Weights of a small image-text matching model.
Training: 13400 steps, batches of 128.
Rows from expert 4 of block 7 of the image encoder, named by matrix and row number. Rows with one number belong to one neuron. Each number is 500 + 25 x the weight over its row's rms, rounded and kept within 0 to 999. All counts start at 0. Numbers have three digits each. After the name is the row's rms in percent of the matrix's.
# gate: expert gate (encoder.blocks.7.mlp.gate, 16x192x192), inputs 0-95
# up: expert up (encoder.blocks.7.mlp.up, 16x192x192), inputs 0-95
# down: expert down (encoder.blocks.7.mlp.down, 16x192x192, transposed), outputs 0-95
gate.136 109:500523483468563538496503553520466459519521500482548464509509499491535496534489479515489517514505550508502486508516474513494533535547548482493480511471500484526498512489519509504509525500457503525488504523519477488509493520471553478490526549466509486512516520502498417503503491505487488486
gate.137 074:520535523490486546492496499471501492479484496480490459475505510500442515451517538502524476520463511514495478496525489488501489508499531506507550497513475495504486489485508529488491549518509480474444492485532456493513440501482510499444478522438524507454505474526459475470535515488513499534
gate.138 068:476533542481504504483496521488475525551502480482551510512487500479519511487496464486462506563507487546530512504487456524515503488492523514520477527494502457513448526531525484488480513482492503486448487535470478512514515521493552488459497521487528509493452507462472516511502456481496506504
gate.139 092:469500494478467523460535505463472518517537491472512479438502540516473494497490465491524504495546464551428517493494461525485504442534488504546514501512514521492510466467521513521498483482496535500444500489501506475500483468462495524450523509498486492493473526508475506520535510503474496523
gate.140 104:498510530519480500485490482473495471523532513491532525508501535501508486510515499505491477521486527470478476484493518497490499530470492494440471528489517482511485502535461464501499532525525470460515449523522495517463503510526488501490475452550483475501502477539478570472521508525510545488
gate.141 096:469483492470503486500494493499505492554479507478526513483510488503500474502483501489486512527459536472477477486523483482470506489457518490491462497490503520556507491473422514517512499493535494520495545497494508480482504472531485506528494498489544502487517484503515481512500493504472471544
gate.142 086:512468537528521509532472492479519496491539493453456510479504489541551504510513484503454496505553504519515505499472478507529514511549514492481516475570496485508445471495464508531547520495509515486465478505462482507520479539513495490454504471491485482525479515484507472487526502517505492483
gate.143 096:493523517476550465517516492485463495506503513482530520465534497507512467523518472497493531494501520515496469504589496482483493458543498499516482529518486539463531506470478480518532514493508511464499504512497497476500495504490545491509555469445508466476510467503526544510482499466487498470
gate.144 061:532524517497559510493489481529470550497495507489457490455475547518523512527517515554477468556499519474471442492535471447488472520510493497484466527508502489544531509496515470495484527517487515483465510517457528508485486491483492513472479487511454507455520479498500532507464515504473502498
gate.145 145:483549484465511506478500556488486480481492481454515498482513545483503504443518505495516485512492477480501519515520556461506492535488521482475557494519479473499509492478486474497498534501519548518487473499476496484503482488532512500493514486479522472526534485473529529492505473484469512507
gate.146 069:483492481460499470503473531500514533520493533480488524501514531499502530469451536498450498546461488509469474494535423493508471476479531551483495475499503466525512490502538534540501494478505484486475522519460474474491471488497500450519549483496509506476477515483528540529520446497501499540
gate.147 066:463515472504500472534533501487520505470501505476549513501499547512523480495501518515492506532519537491468503480533437539504480481482500547552538501524517468531490486516481535449551491522513490469527490499509509539485509532497520480554522482523513479474457509500460454542511515503491542528
gate.148 090:476501531515480519528479503504477521479452498472517510491531542475504467517506527501495492502491505514524551511521506476505528498555455498513460498519477517514546513501497537518545482508496522529553545512523455472507495452516512456536546516515463537498491518525498523506528486489525535462
gate.149 080:508509490538477498529484526506485502567499465497514512518519529491509523516511554518534480473552450490513480491508479463494486520490486528516476512530502497537478456489508511488472493516497474491483513523504434516495519515484422503483483489495482498500432475518499487515505485501424491561
gate.150 097:553507499505514533505510480488468522485500474480487476508537480481533494514513507553492526518532505517518464519609478471518472530487508473535481449443522469501491478493513462483518490490524508496536492508506483502492533476480499494480507488519498534500474533514515479471514481528505494469
gate.151 093:520501511467557509512506487509532465546542524523524521485501507492467477527493472516498473496498539488523492517505481498495507488455533570525510473520518514529496534523498521499513533484517509492494518484490526536542493478515529481534536546467496535504494560515511424530476496514480514501
gate.152 154:496491502505474490501494548490500522519467473472503503463522561478548446513533527498479495507510521491537524520486536505509501484408490531514461480473520496531485488524504504473476501512483464469521497482519470537510495488464480493476488490516529521513490482520526509509490489508536497520
gate.153 175:494466484532490477501533520473543495531454477491447495447547560492525515489503501542515490548493556512559491531517489511487476498468542529487506503531505470506516456515505487473465515498500444482484480483534512541445502515492483485501465506502523469513486465532497513494560471546511515511
gate.154 146:452518483505431488516521523487470509497481501528549530550531517480492492525495488502516499481545507513484509504504515509516492469499493525519487491506504518506503482554501512469544510487510468488495496538463475472429497506550512468522528490481493494501449512497502522473533511509507530484
gate.155 068:480503510480527504496511533501467488520476517473485530457522527504498500475493535512499491536508487487471484526505513498495508542478499504478518526507481444505506485482476483471511517530492505459513534497481563493513544526453476491520468567516528457515492495471490492524481532521453564519
gate.156 120:488509458529528473476527503503553513496517532508508476522529499519480527489500435478539489551491512484499508536496501495478485465507513529531534477559522473469531476581516482510506503485502445504522501488492514509524470467506495541487527509488511492504489512497506513479480479492489536485
gate.157 063:510532483490459504507492476483533495507484503484489511563530497513510469456459510524523500495507481477481531517485493494483511475470518526498487481517486493484509492533504461508486450533496531480502515489485449517495473541501500488505481520454480501543483463471549466491463503503530499512
gate.158 156:493492485484391516476463511530505475504527460545462500498536462513498515469523468487484471475485493510454500491492499472567510474499530490480482506497497486502492487511497515496465509498482495478470486490503493506537527482530493483495450504549515516494527465479533520449499480464456468447
gate.159 099:525546510470511487518517443525476501515467513432460503502521503456515473500494516567519506525547499508472535487507513503503496492511523492498515513504488500498495466578502509474501465506502487498514510492483502510493490520509492474475529461510447560488444497458516511506493506497515494495
gate.160 058:538496517484449480536490478495450487510474464498531523519510554471527504514517497505522475548545493474517478514496481501473536504549489524478467501516517462521511491537497498443487461492485479519474521521472489491496495505477472491501521511513498469498487519490524471470536535523479484496
gate.161 072:493522471536487467519501480528474527562456525504485511469543508492481505472588555476516524504486512517530489473459530505499486487523496515498468568513452512491501531496491488518487472516494512502487512486485505487486537522484483535514481486511504553502509515458508524486542521513482533491
gate.162 069:503486454517487535513501483534453486504491496461511492513525537516501473524533472520465525516486483512470477513551495528526505499497500536522508478504507505530530544479468562446469492492465545529472468483513490562461510496493505498530506499467496540508505508496478510477528524487491550489
gate.163 061:548498498461443512541501459498441512459532519527476490465472464472509499488520522536516485551500546525545497534512468521491518479465498499465488510465497515518496487493530502538468527520499508527459479532483491497495548477481507535479499505469507523490488509475495532509482530491484531514
gate.164 068:499503484491515525481528496511502493556528483506517466511508510501558466541487556523512486471472499482526499506471471519495503499508541527488474512472485500517545479534527516504433538538480496518515492512503485503535464532457513484495489530466500498525495491522550522488512490516487479493
gate.165 099:509468485450473503493483504493490511493528443506503505504479470495519474534512512517506506448499466481496497476492452473496523468511496527500508501486540495517455517509491506503473487491491509470447513499484439495481475494501500491466548527421498537455459493455515495495548477492503508472
gate.166 129:512513483508507519502497546524505507503505489529477548501514495525459530478538479537524504492505470477504515500530455498509511496530542527516496516511510476479520503530497479491492450484503513458482525466473476514531492507583514491459504531538531469458471485530513492543505498468494492518
gate.167 086:512512483507518515479517508526526514516411482537485524486570501480497474502542554513509510587500490487532527511547496514530510497554543495510484524534523501451494495495510501508491494497508502517502479492479502502524501483522476502569510460514507508479489528531513488503516518498495483527
gate.168 102:501500507515504555507513489559545502475504503532456473510553538516483460557498549494473499523513497488501516515545498489532484501541499492505502500463476544497497526495504522560466527480558511468494468499497542504504506530514508509498493487544520554497493501507487502483499485530508548523
gate.169 093:555541522477490520464530500516502498495487480484520483522496464476496495512546480501484496522483524525506479483523537521490494522512473512487467531437515474514490514492476536478547514496506460518527478516496460511475503520480529502489493496500535483495491473483482492538500515497525502510
gate.170 116:519477473526535503522481506487509528501477536534521499514527522480485499544514533497500474540498495489580510497493498492457481518476522514542504513544497475481529520553496428539501488506527499478493488516489455519511499491440491526464456484446516504498499524519504473490477478485457489549
gate.171 078:464495514504552475503508464508470528520448504496466456499513517506509488469473528539493478536486545486536461483460479512467456473507488512501464493485487451492497500514506474507464536550521474517523494471450467493487489524455481466511452537475515534495461513535513538479486510518472485476
gate.172 060:500519493482469517499482489521481513516478517504483455514505491481476525541517483449457490514499525501499517445461498486476560515492464526476463513543505491540499461549471508453524507500485491475505515504502468474478499500452502489506491501532504452487528501474504459517462510505453461527
gate.173 090:494512546482567488501475450534491507499509521472493528521525511442487503540475497446469502515510496508537512495514480478515509497473469504496486479499476463531494507507512519407473481490503488437541510501471506481481489500532489477529535499499545469480480535504560525493512514523526541497
gate.174 084:525527490489462509515485501480505476489480535495518510522540513508468486474510576501542477500476474505476519472523480533494508455495484526481462517517450488506508480497510527511444471434504505528484523501469471489485512489498533515494467460508471554543490464511516516512464464488483507472
gate.175 096:453491503520523510489496463524491499552503531502526514499495490517461477493497494458517500496506496520451536511447511506473488474474481490551489537531511503514515481509515502553492489517483472500508507489490437498448520510536443527461529498461536488468478476508483528480486534486491496463
gate.176 063:487498457509497470513457490503506523562485502480499502500465517491550511485507476458497508474516482496495477523485532511505534482507548535498457465506453514504478488465540498474499504487488541442512542484488525509464526494509481471484514483463482499464482469540484500506462468457510508541
gate.177 074:505511496484472436494493513504452469450473489464514514509510522491510469503539526486487515482514446464513536518516492511541488541508505522489513483539524516509493453476475516576517529515489522525470486467514494514489549524498489485507496495500503485508476496516492523497457472459474532499
gate.178 095:515512497462524523506484491517474506482489501515522473491533511519508491572522500540511490533453530490521531487524522540517537519501463501438473499500487528527524488532519477510507491477462470560525532507476474519507481488475509508509513503501477561488517521520518494483483495532460510443
gate.179 139:507486499530528508509480514489492507469454518528510476541476434540506491532510506522500487542503521487556501505511519462484485510514458520537515482442493539501511520471512560484462509470537468531512503497495483515497521504524491484514515504530488500494488548512506511463487541509489524523
gate.180 097:502492498478473485486510477519459535488499504480507541516479481498506547512504531542491482454477534511491503515516518511512509478554503459515509472452488486538552486512438493473518473517499508495460519509519483524493536513495501470539540474527485511524490492520541487513526529518483493534
up.136 111:495463529488502464496514554519489472476499475494512502485479490497542525484491495506477484522523512522510556511462506479495492531512474481565483479482488490511497514466519443478524478515491526489497499528487541508463514461499505522529483493511522543487511511504504463466484535516516511538
up.137 070:513496487503509494471506505496522489563482491490503472470469511498495491524479484548525499517502507545525518491503557491504514508488473501497480486477485536492533464482528542518515497454496483488517466498504486509495475534512517511493526549514535522546478534555505464515505505515489478536
up.138 065:522496483505489502529508502498505474485471502533504491494515501509472527498522507498475497493533522486533465496504508479538500567489518498486524466481465485470537538557503476525504466462510487504495490480505511501515499498515493506502496512485499480460453494490523521505502497540512485467
up.139 095:512511490498529525465487532492519519505498453513501492462485498494517464534518510461531545559511508488511472520451509531501452487479510521502517527500561503521465495457512511528505484507513495450509503513502504486516481530502501510567500528501506471453510484488508527525517485518466498536
up.140 108:476478510470528460494513513535504501477490491483500506497497480506471531517494495496493476468452484545495503522457481466506495488550511497514539489476473526483527506471515519527522480468480539549471557508454525497551509513474541517502488518489478519502494510513512489495475531542485505531
up.141 098:553521516482501456501514489533497495470475494517495471500545482510469511486519498526453511486534448498510507538478494495522512510547490535481485485521494508484499492557578492487493489538450519494534447489466489523505453508472503480527520487522484509547495505473522504460519477504491508499
up.142 086:511517492480489504488537478479463478521474521508509493531487521461474510487498523528507521459462512535475478476495518475497507530503540527465493511515486487534512478499470463462498517517529523543485520541516501487521550494471448496494539518510476499530494538509496462503538464479512523542
up.143 104:512472467518489557457471472535518494501500514529472521556487466492502521440466512527531501518482493509514545501476522525483476507490544520492528513498523511519509499568534478483502481521492501516501516479473461505503515524505460545532496492537515493526477468492488459495532456532501495502
up.144 057:468462513466493480446510510499485452440464508500487482515558490471486500513505479490524494492483491482484514525455547472511487507522485534484519479503520471498475496515479486467468498543505505518517509479487510487508536463514478506485528530474478483527462482499514522482541501464488464508
up.145 147:530467488527482500504486449517493496542497516563493490526500451509495494520466498486508496494498543502476467479503423532480509489522485545495460495515534544477482498531506546529521472501482457475485522490499465533478505502456466501488499494515497502452448509510470493506485500516499506512
up.146 065:476458495508528473487530498494493498497522491516515483483480489492503499497454498506493516485519504520485470518466458516495494522520512481533460481471502489534508459528465561534494501512527469492474513502495478472421505544480475493540536497479492482467486461466468542473493497475532499509
up.147 070:494477477554483504530507508497533517533539497507498510493470458494519479523459504543509513533534486459485514502483465528507506483504483525561512511490537480464477490494499532485514469499520484449485507492485516491487472510500512473474510493482530564508487544521466465481515526516520467539
up.148 093:500466504500466511511540483534460478494529490470524527507558494536535538499468518471535496484527488515490450508567517516514493507509480498533494502481502486485445536511461491490455473529465500530478489487495498518491526520500499574514481510518539495516427473468484523461495510479481509537
up.149 079:488520497462534523444479476495507469489503505513509472511510504485485492472496476477482505550453573493455531494493521503453517518513513447527515507483478516485504507521489507504523473506513502514515475486490542505480482463492554499514532540554493489491558493496505486525497484492566517454
up.150 105:539495507516510523493508509507473507450514483503491490521499489488528481507522514536545540506581483523519473537550486524524515488457526481522497431469502450516536504496509492478533471488530500477496472479496485518520498501518517514493486488471525568479492545493491458449501505532530479474
up.151 082:531486475516523487510490473506510483491516473507503526473507482501486517526493450487475495529534483483557478474524477451499551503494494509502484476512534528510480515517485481474514538512524528509515503477539492494554526474501507494490506530458484473514524520500524524520516528499517504525
up.152 157:489476507503493474508510553506518505518481464501482489460523558504512479495519509482478496504540542496552519519494521501522484487431510524516482496473519477522505475530516532464487508524500478486508484471509459519522499484470500504495485487505523529517512478529547483502498488543539505487
up.153 180:513517527473479516506467486518437504474533506530520511533452466512462461513489509471505500436496447469462516472491504481544515488531480497492498496482505530497487528484508511524547501519502548503534508502475491477553517492484512511486542509479491528494523512450499510509447523465475482493
up.154 143:429521474511420484511525524510478488514488499552512516527524539451479478516491461523511523502521512496490501485492537486499489481509483478497469495509488505515499448575526473463549510488493466488487479531480470481465467489530492479492495487479496499473485507471511491536523494492506510520
up.155 059:508479456495547502484527510491535527469522498478494498512503506489538516499526523504471514440490501489495511509527485491528498526464530485455482528514475513485507480490505541447511514530489490524481518502474544513533531506518517510575514550522522485525539533449497515507498533479481496524
up.156 101:466477530499529507496505501531549505499475525470483489454515490497509447477494512468506450518494517491499476504508499488485481510526471507503495491497492482489539516494488514501508497456525415530465496492474483486507485517506445550527476481488507524589475527518516557503475470478541498452
up.157 067:483461519474529500499506517492494478536442517484508473443465541470509493513512444505489499529482451504521488487508454485521498494498489471477487502479469478473515530438455544479515504460536528491490511499502472522502524502486499468478522500477451501510478494491482555520477500455474479500
up.158 146:459480473471433504468502513540512492505517485516468475509536471502496499494500496486498471468483507494453477487478511489560497499562542488506490517503446502504476483488509553496484513485504515489438509518474500471535524491503517474516504500523509492501528492461522524470503470488444483480
up.159 092:481502513529449498508477521478500525483527473549514506471515495530512512527480440467501539516492497508508481508491486488495511517495533497488489484478506463478517490491502473517474516482506492563518505525511513502494450481459488501497481534521551402491490508523518521511495510462491531496
up.160 064:502510503477497524506535475496498531450485507488522515478489456498510484501450494523476507524520519519473467530522526543470513479524547532509479505524446509485518489597498507517492512525473521492507523489504513501479477500476520489513513521487486468452484487510481490461530547466508495519
up.161 070:526501522541521539477509475499483516491492483523547509504495522490511543446508479498522490510460455516445479436519493492474504493481498481525525452537511500527482542462513541506525517481492521504481537475534509447503523495501518475513468497493490483533465536501527556470461522506488531514
up.162 066:513461504505510440509530529544542481512497524471466476532511497477452500537475465498508522495531511491516528503488500499486527481448429502488479478489519498470468506512500517460470501505475470533534494455482496532527471448501522516490523482531500519545476464510557510480498565461510489501
up.163 060:508491463497467504500474540512493477502515487503491531526513459515528531494487509538474526506502483489496448500472524484544511497476483506530522551464518515512523522476499525440478492464546473561539494501448517522551506514520477444484487510518512539492496519505524487511520492488483484492
up.164 070:521503515504502522502450478529506515503461486511457512526494487513542526479512491506502504504522520521507513481542495526471484565496489542469512509513519481489472530497533447503535458485512485510531504516508475542484496512486494506544491461522460497482508506496470495523450445508526489494
up.165 106:489474476469474474469489545510503509524515505540495510480497448499519498534494540510507533435491473478519513506468470514532502522451506518475520470479506507500471528506536476483464494511495520470525492495451483521459443538530494487476509493489506473526517457492525511430527471466519530469
up.166 127:454480487484487515483502516493507502502480524507516449472497534535539497512464539466481522474482501502499491494467506499491485498513432520459506495519484502497525527462492493537496521528479515547464527495498543480495487548448500473495504491478468533532525472486487575464519512482508507484
up.167 096:508516517468501484524492451524488485536489479541533498487451458483537458510475480483460496516490536505555545511459525460508479453458489491577497494475487454528495543486501496491476484521488512502500499514458511484445479499451504464498504497481477516490467501534506496460516494495467470531
up.168 101:514480537515499481478522486531504490460488501499493460495530466478489477529448543480507492451530505491509491523486524496487477489532514481513499495459504507517499541509493545558495461483522486488515478498517511476475522508447553450457515509494503525526467509493507449505461457506515522542
up.169 103:548459513500494479497494501509539489435492523503499487479535431472507519523513513497480490508489531501552502525470499478489484480495438501513501499441493478520506487504489492514492550488500485470504468506486518547468500510503483537499493511520467494476517490496497496475500515502514482522
up.170 123:530501493522546518499516502498490499525458505499505492549518517468511489554519533469502493509500516499548477527523509479456494515494508525521520513554486497497514501545499436505464508492511520467514489517508491500489509486447501489467476486484526468473501495487507475486488445506447479539
up.171 068:542455478491482517475464511488528467516513491506489531551515471495503514546529523496515489487477487508472542485507456487528527508465468497446462516475473524515513513523491526488473481484498499459470467504506487499547505479521477535490519453523489507497507487490484512493529544493453526501
up.172 064:470481570523506481524493532507504511515473501484529490487500519525500550483426518498509484530529486478490482478478466524498490482515498457496519476473516504499502529489540472553499474487510491482429524499509476484534498486478507503506543498443473499484487539512490494467526492505496516474
up.173 086:512528523490504548495485478482468503512512503515521512533485505503486460497528475560489486477531500493468506508500547487485480510459493463482457545519495495512516512482530544511541492509521534521479464511511484484495553470499490510457509491485482558536449510505502469499497490519527529473
up.174 080:523548522498423498507506545479489468439477531530501497536530501487475495458519535502545472522461509514507532500522483528518503469542518519474497513514496442507512484479497505486495494475477504521486496483525472492495512503510513508499488452513465516550520477555520523496491483477456481494
up.175 095:486510482495499492463486460484507504475460521465490524517511494494494462487544508510550479461492485473507482518560511451486474524528518506494475507498526487515465454524508488490482518494539525472490527505522471501546528501483484495519513528533491545512443498487528494517490482545481500586
up.176 066:544509476449523491530524529473484507513475485471494550533515496535570479504527551489493482521478509461477521519518501519453519507519511554490461486505496495526501478467505497496535558467506542528501518508520520511514460451477484469509501512501468542448478516543498555492489489500515539479
up.177 056:520542503486503493524469500521490527536498495512473520501501463486467562488483491480516502522482541512523538512507495446465519464496493492518497490470506488482514514488499505455476476463433464490508523529500498530506501507489499526492482497517509504495489539467492497511513557550528490499
up.178 086:490513486514486482469496475515479542516476496545539467524489503526526514544502552532492491488486554492497513470515543531542543495529491486498482512510488494512478503483494496513461498470432490531478513531454483480529545511489515511516543515544484537522510499514526501500519462546503503490
up.179 148:507515521484499496535475512472453513475480514555509461528493441520499465535533467518493516525516495495531497510490538497499488509517473481560506483440518546499483516454514577503485492489537511527526498497514483515521504506492488509533505497520479520490475512528487493506479540493480532500
up.180 096:485479478488520537447489523523527475537469524494470483526496520488488476508521479435510472542493481509506523504463437489489488520485502510497492522482462520504537463458502497538519510503521566484513499514476548529512494447535494510498482545495470481516530489554522491485467479497494486508
down.136 111:480516523484520501504524510542561463505510489513486479530491489480478533509524529506493490472521528506515462480534536519477469482498516513561502510482504493488498474496528507514505496507467494480494491492508498507481483556474477499514492501495515479540481475484486498503501516473485529535
down.137 063:530476472511528463523545494528518499540507527462488462514491491491476478516467536455552502511521507482494549490517490494502491490497502497452478519493508508491503521523489537489490487490474478524476544516516555503499500527518504518484512496495511513483538548507488498529485519511501469498
down.138 065:502549515501501492508504481505518510499482505480493557486515513461519491509539522537452514509464487472507505523456506509477532461464508469505488506538492498495501510515516497483506461568462523485496481525486459490499513469446527508518493493518508504525482503520491507536491524518506504526
down.139 091:495497462475485476502508495453492514465472542462513537473492548499478526470527518428495494497475526526498512481499524480486500485492517515489470522542498430495469475511482531513526507497517506508448559501496471477454493483530505499461502498461476499510541490550518464530517515501455501469
down.140 104:468481509516496464519496519521497502516508478515515496476530491476528503505481484525454482500539495469497518456487505469503513477519478479464549530521527508507487532518448512532512537504482544502487494521527484497505508501500523536496467498470522464413478473469483569507486502511523450523
down.141 092:516551515509525523475534485453496459516549513495531525498482480471518521497456472503470518537533523507452466516484525488490437477503432451475498507502495512508479542494480506512501480467564500527510497517478501472524507477520569467531510510487519499491545491441490471503511449496508505529
down.142 087:507516526511522509500448519501503539536529514482506519554538474500507551481458485527506477532501517472469534473499458469526485507528508496510447513491506502538478504507542509495516546495471491498504505482456504496488445492521524495488541479529555474496483505512536516480492505541490474514
down.143 110:444522514505533510505486501532491494462497491505481488498477509471465483484486482493492493454455515468479486500419487490555488501485451469521489474479507500517507489484501541503506535486490508528516495528497482532520505481477482488488512494488499497404490493547488491501477529493501501487
down.144 062:481523526534500522468508526478522530516486523526560540501499511493474469506519454493463514495518522495527479487460506534511469470532510475481461509466482537529480505473506481507490541498503512494545515492524483506479456464506503448526512504474494488438492501499490510465488470526527519433
down.145 139:461480470508535547469506467526508498483496493477491501489498513494484454489489465532517496464472488519493546446499517480495490471516480501542514508449524476511468553457467483469526483466487535482488489487534512513478490456519533490503511473435495511496472526522497492510505506497471500493
down.146 068:478502471496553493482458495482542498540461516501460511517492498501543505525487472526492504487487505480557481511495523509488455479522523482519471527503479516505500520467534516481536501500520486508529483507493507525495466497554495543517478479469539520501573494517507457499519502491481507498
down.147 068:455493489482484419447511502491460516464511466486499501521510475502475572497501492493544488539521478534505471483519510461468518489481500496522505517468523493499512497466487468481483489501489501554477510517491493528510479506540486501530474543517465492548479491498509494557505505508525490489
down.148 081:490509523466525471478500516457490500508484486471490518457470459508507521473542472518489548521488475531471485520568440509517526487527536477506522497471510549467493529462488522455470504517492499491468472471524496504488505520515531476513479509482508469474490470459500492507518486501521508486
down.149 101:518512486528480444471504512475501478544488495458503502510505526489525503497527540488447529486511520505515477526515504551516498480521534475502506505496534469484465498537505515530516454507484457455542492529486464542462431488457545500519507468511476481474489483524481523510496491484538536528
down.150 102:535468483485482430514524464451465508510471473500460502535500453486486502488413474517475500531529509530462520546553505505476527461505459519484489526514468498498525525492463471455522496488474510483513500486523530494477491520491502526501523479491486511533503495482500531521473507460520498488
down.151 089:505507498500499515508519488501533500524451461490453510539545497530514492529525577487427480511517538502494497553503533496484474510556458479500508498505504469520492536458475488522491524498494550479486518500488471498480473512492521503493454499501488499526495519470476465478443519455515513473
down.152 153:522564497508519548449478467487535496550471512517465506524468472478471496513503499470498470501453506527460520508488504509474525528458560448542452489532480523497474471529505457484495497574499492489491511477482516524470483499503460500454502509511467478496517484497503526443527491503512481463
down.153 161:462502500518506502521510511542493493510501502461503500497484471474490458495496533515495501486543475497506507457511511491499465516589442475500518500440503510430463564512478486536464498429528479459507483492462490534473499495502534525523499551499507458495470508485463416545514507509492490516
down.154 135:551504482507535499516476461501442479443469481504472522496485472464464545505527492493500491465518466500479516507512500448497485485494496483492496465516486484508461486512488459499510501504505508459495509497514520471526490442496438454483510514523463482468476548507506496476484468471465482522
down.155 061:516494477488528515418503491501503457492534540527490551506482514509451514531478497502468510517502530491531497463538455481513491507521553501530463480492526481521498469499505479569473532492537489478489520522499506468461486522471524543502517450518492521541550462467497498479475534505463501514
down.156 114:464517505457536523467481485521477521459549465492524482485456508486479496501551515480486498473490519502471525485484517508545506508474496471507537491510472469492491512429531499499532559540473523486511510495542461511525512483502523494513467500497454526432459515539482499461490483503474480513
down.157 065:490498480513506540524540506518474492428508459467483498507478442520509488534481490507537472527480469541488476521500480550499502507500544511428478517474511498492522546500528497492480515538489460507508499486512501524505491526474509510569515572507489461493483510502544532508464527505493507501
down.158 136:485543497547481522495448477498495489505504498516477521479506485534475523463495556517483488467512512472477532476481482476486514496479510524498505520566513472541539511500499501490540501523462529455470515476520477488506516504507462511508473461503528456476505494458504520481483502501495504479
down.159 091:527474511476476513510484487492538486513496514493482515525512472468493545473486516514485487456534471492480504522459552522497462505447506469451488478486519509501470527515512503470484428464483494519481522496512484449491460531541484465502517493523488524517516485501474531466526476482528486513
down.160 063:415518494450475524527483487473516502477497473501506522439482482487509484547513507504486474509523519469540501495497488487486516472493505520518520505483511483519478476466450521508524480458514545462493508504508563522511495568484534516504512471475531493530478444492499451471504528507526490468
down.161 067:517467488536492491489531511478502482505502465517502467527467500564529515442442502503503508501488490495459508522521479529499513564535476488486454518500506492516491470504501488505504496513470496521515491519520469460528530488516484519479457515510537523505538468489460498547484460462469486561
down.162 072:482462445535523471475451469511504494474497461499515488511536497478492512499543505477534512482527520499465488471475444481514470515526500496469471521509508508531477484509462519502515477487540478491502473503534498482469485471499503488468461481512446506514522464560504538510512492477506491498
down.163 054:496478487510490519484490523504526500450566527493536475515473448453519494497508447493504462455514525519559486484484503472527493493469444485466505548541504526515444515494494488496492496497490493472494449501493551511505461522504481511523538485500525469516502536537545515465509544521496505475
down.164 069:508495499534494447528524520522538498483507501480557504490494507529501496550513468521491507519487565453504498531519512493503518517490475509520483504469521499513521437508537495478460513483527525496536456505528487502517470480440503487474494512538522473527479524474498486513468470518529479446
down.165 102:514484469513542482550511478467509514483555492508491507467487465490495479498534478525477523461522477502543503475516515489505517504494518453503479527483481514499511535504526492445514513458508503461503515490482508525503505514504516496508471569513509496528495488508520493496513524479471510477
down.166 144:448511527511491509491480522554512493495508490499553520481473563523468529509507460468532488453488506520551521504473524533522513549504549466537520464495499540488502467498502498494533465468519498493536527497539492517472459536475526520506476499508510464498527512508522496494515511513509476512
down.167 101:497522478515487563494512529504492500541527488501521502476508538515513489496475538470500493448512460516502511500508524566552517535507535509491497508487553467464480469478457495530455514507530474456510537518512443523531461515551521524509501511534477508495491496496508485472488479472464504510
down.168 101:505541483497538562481478526519474511495494472504504504515478514477479455457476524496548509476504482501519515504518504517506508549552466484499486485497479506475494547481488505457487485511464470494482455517500472484526531488544455515493517497502522514522471521506477504486504476551511475431
down.169 107:508521523464562501436514467533498500468517483494505501507509482506514488478457484482436499467465453503500473488477501521505498531513497499488526507454507488497484529509478545495510518517505523511483524519494482478473520492457452489509447496516501546492466519477522478502515465485546491503
down.170 110:474492506482512494489485506510467471473489538500511489435494506483495492485516510537499489477478488482457532494504478559512473483500480520521453491507504460484466495534512520498491461507529481514479489496500468465501484494558545507497475460477471522469471488461504489502506508521517507510
down.171 070:489466508477482463463486489465506483463472537503538534470537519471509494482479494527528480536498508472497505499515503484491469572484496471465493479531496475514468487435491475468470487551495490485479508526485526520473521521502513490477503555490492448564539520495511492498502515499544505472
down.172 062:540528452486468509486492477493478481505526478439526525497475545536484461488532520560491532474491487480525516513517505476511553491525478518521537470497487481479530518510477497478482511490505521529507505472506511502491483463501514492507520492483490470462505479520501500529457507534493528527
down.173 082:473484493480466493538535513468503459467536496559486486544505532509497503519488470497503484552478532522539528486443514493467514544542482491496487524515482530472455494493479483467516503493506508499492491489532508503538494504528519481525482523550541479564484530518533541514481491527533497497
down.174 078:490551492529537535470493530484474494491493492512469471502494495523485494461517503515443487471538519485472506463539492513476540518496504470563476512521529492487492529509481534490522509529481504450499522484505534484514493499468480487517490481491470480498510504493515471512522501487481517516
down.175 092:457499503443502517519460476530502461516515454484475526469503516468515526536492495521529519511477481501461480488485505508504498490444410517470490493488523508514511511442501498504507517503474471498473493497485498497506518525514488500514536525495480471441492510474437504471525495491468531483
down.176 067:480489475532460510485499522534493470503457509563521464477483493473506515542484482442478465502506509508505499499518529527531516511481489477519538492518506499458484479497522494527486510562499485451510495471445491504471539546500458519531511466546475514533535536481499503463507505494463506518
down.177 062:508512503504468464506508455532488491454498460478508502529492476524461499549464527558534511518497508531498458503520472510519507520542509501488500482484543532503489507472530508520526523470477516497469500482553478475453463492459496456503463527518473516498471493510527509523501456502501486424
down.178 085:489504515507534480516462520496524522501558517463505494528513493511480512533518491484513475474515494541526469512530498509518526539524503528498547540479520504504529530526504522506500497472476499517484501505494452510486515503520546523516524508485528511486499525523519512530450461511520528522
down.179 140:454484484485565512516552515514521510496539520477513517527539518510464473528482564484494504461527504529474501471521535468486514537559469465513516534511506488489496538456491530527492480479517505510472484516505500526500516546476482488486509515466489521546506536500484530539510530485503512491
down.180 107:450504502540530488522493515510538485475494493482536498464506498486504481498497524470512495540496496521519507479505461531497486529512528514536470505490544469504452515532472544445467500531526475495494480510535511496462539525508503525511471491492494458536487471503459554517537497491545528522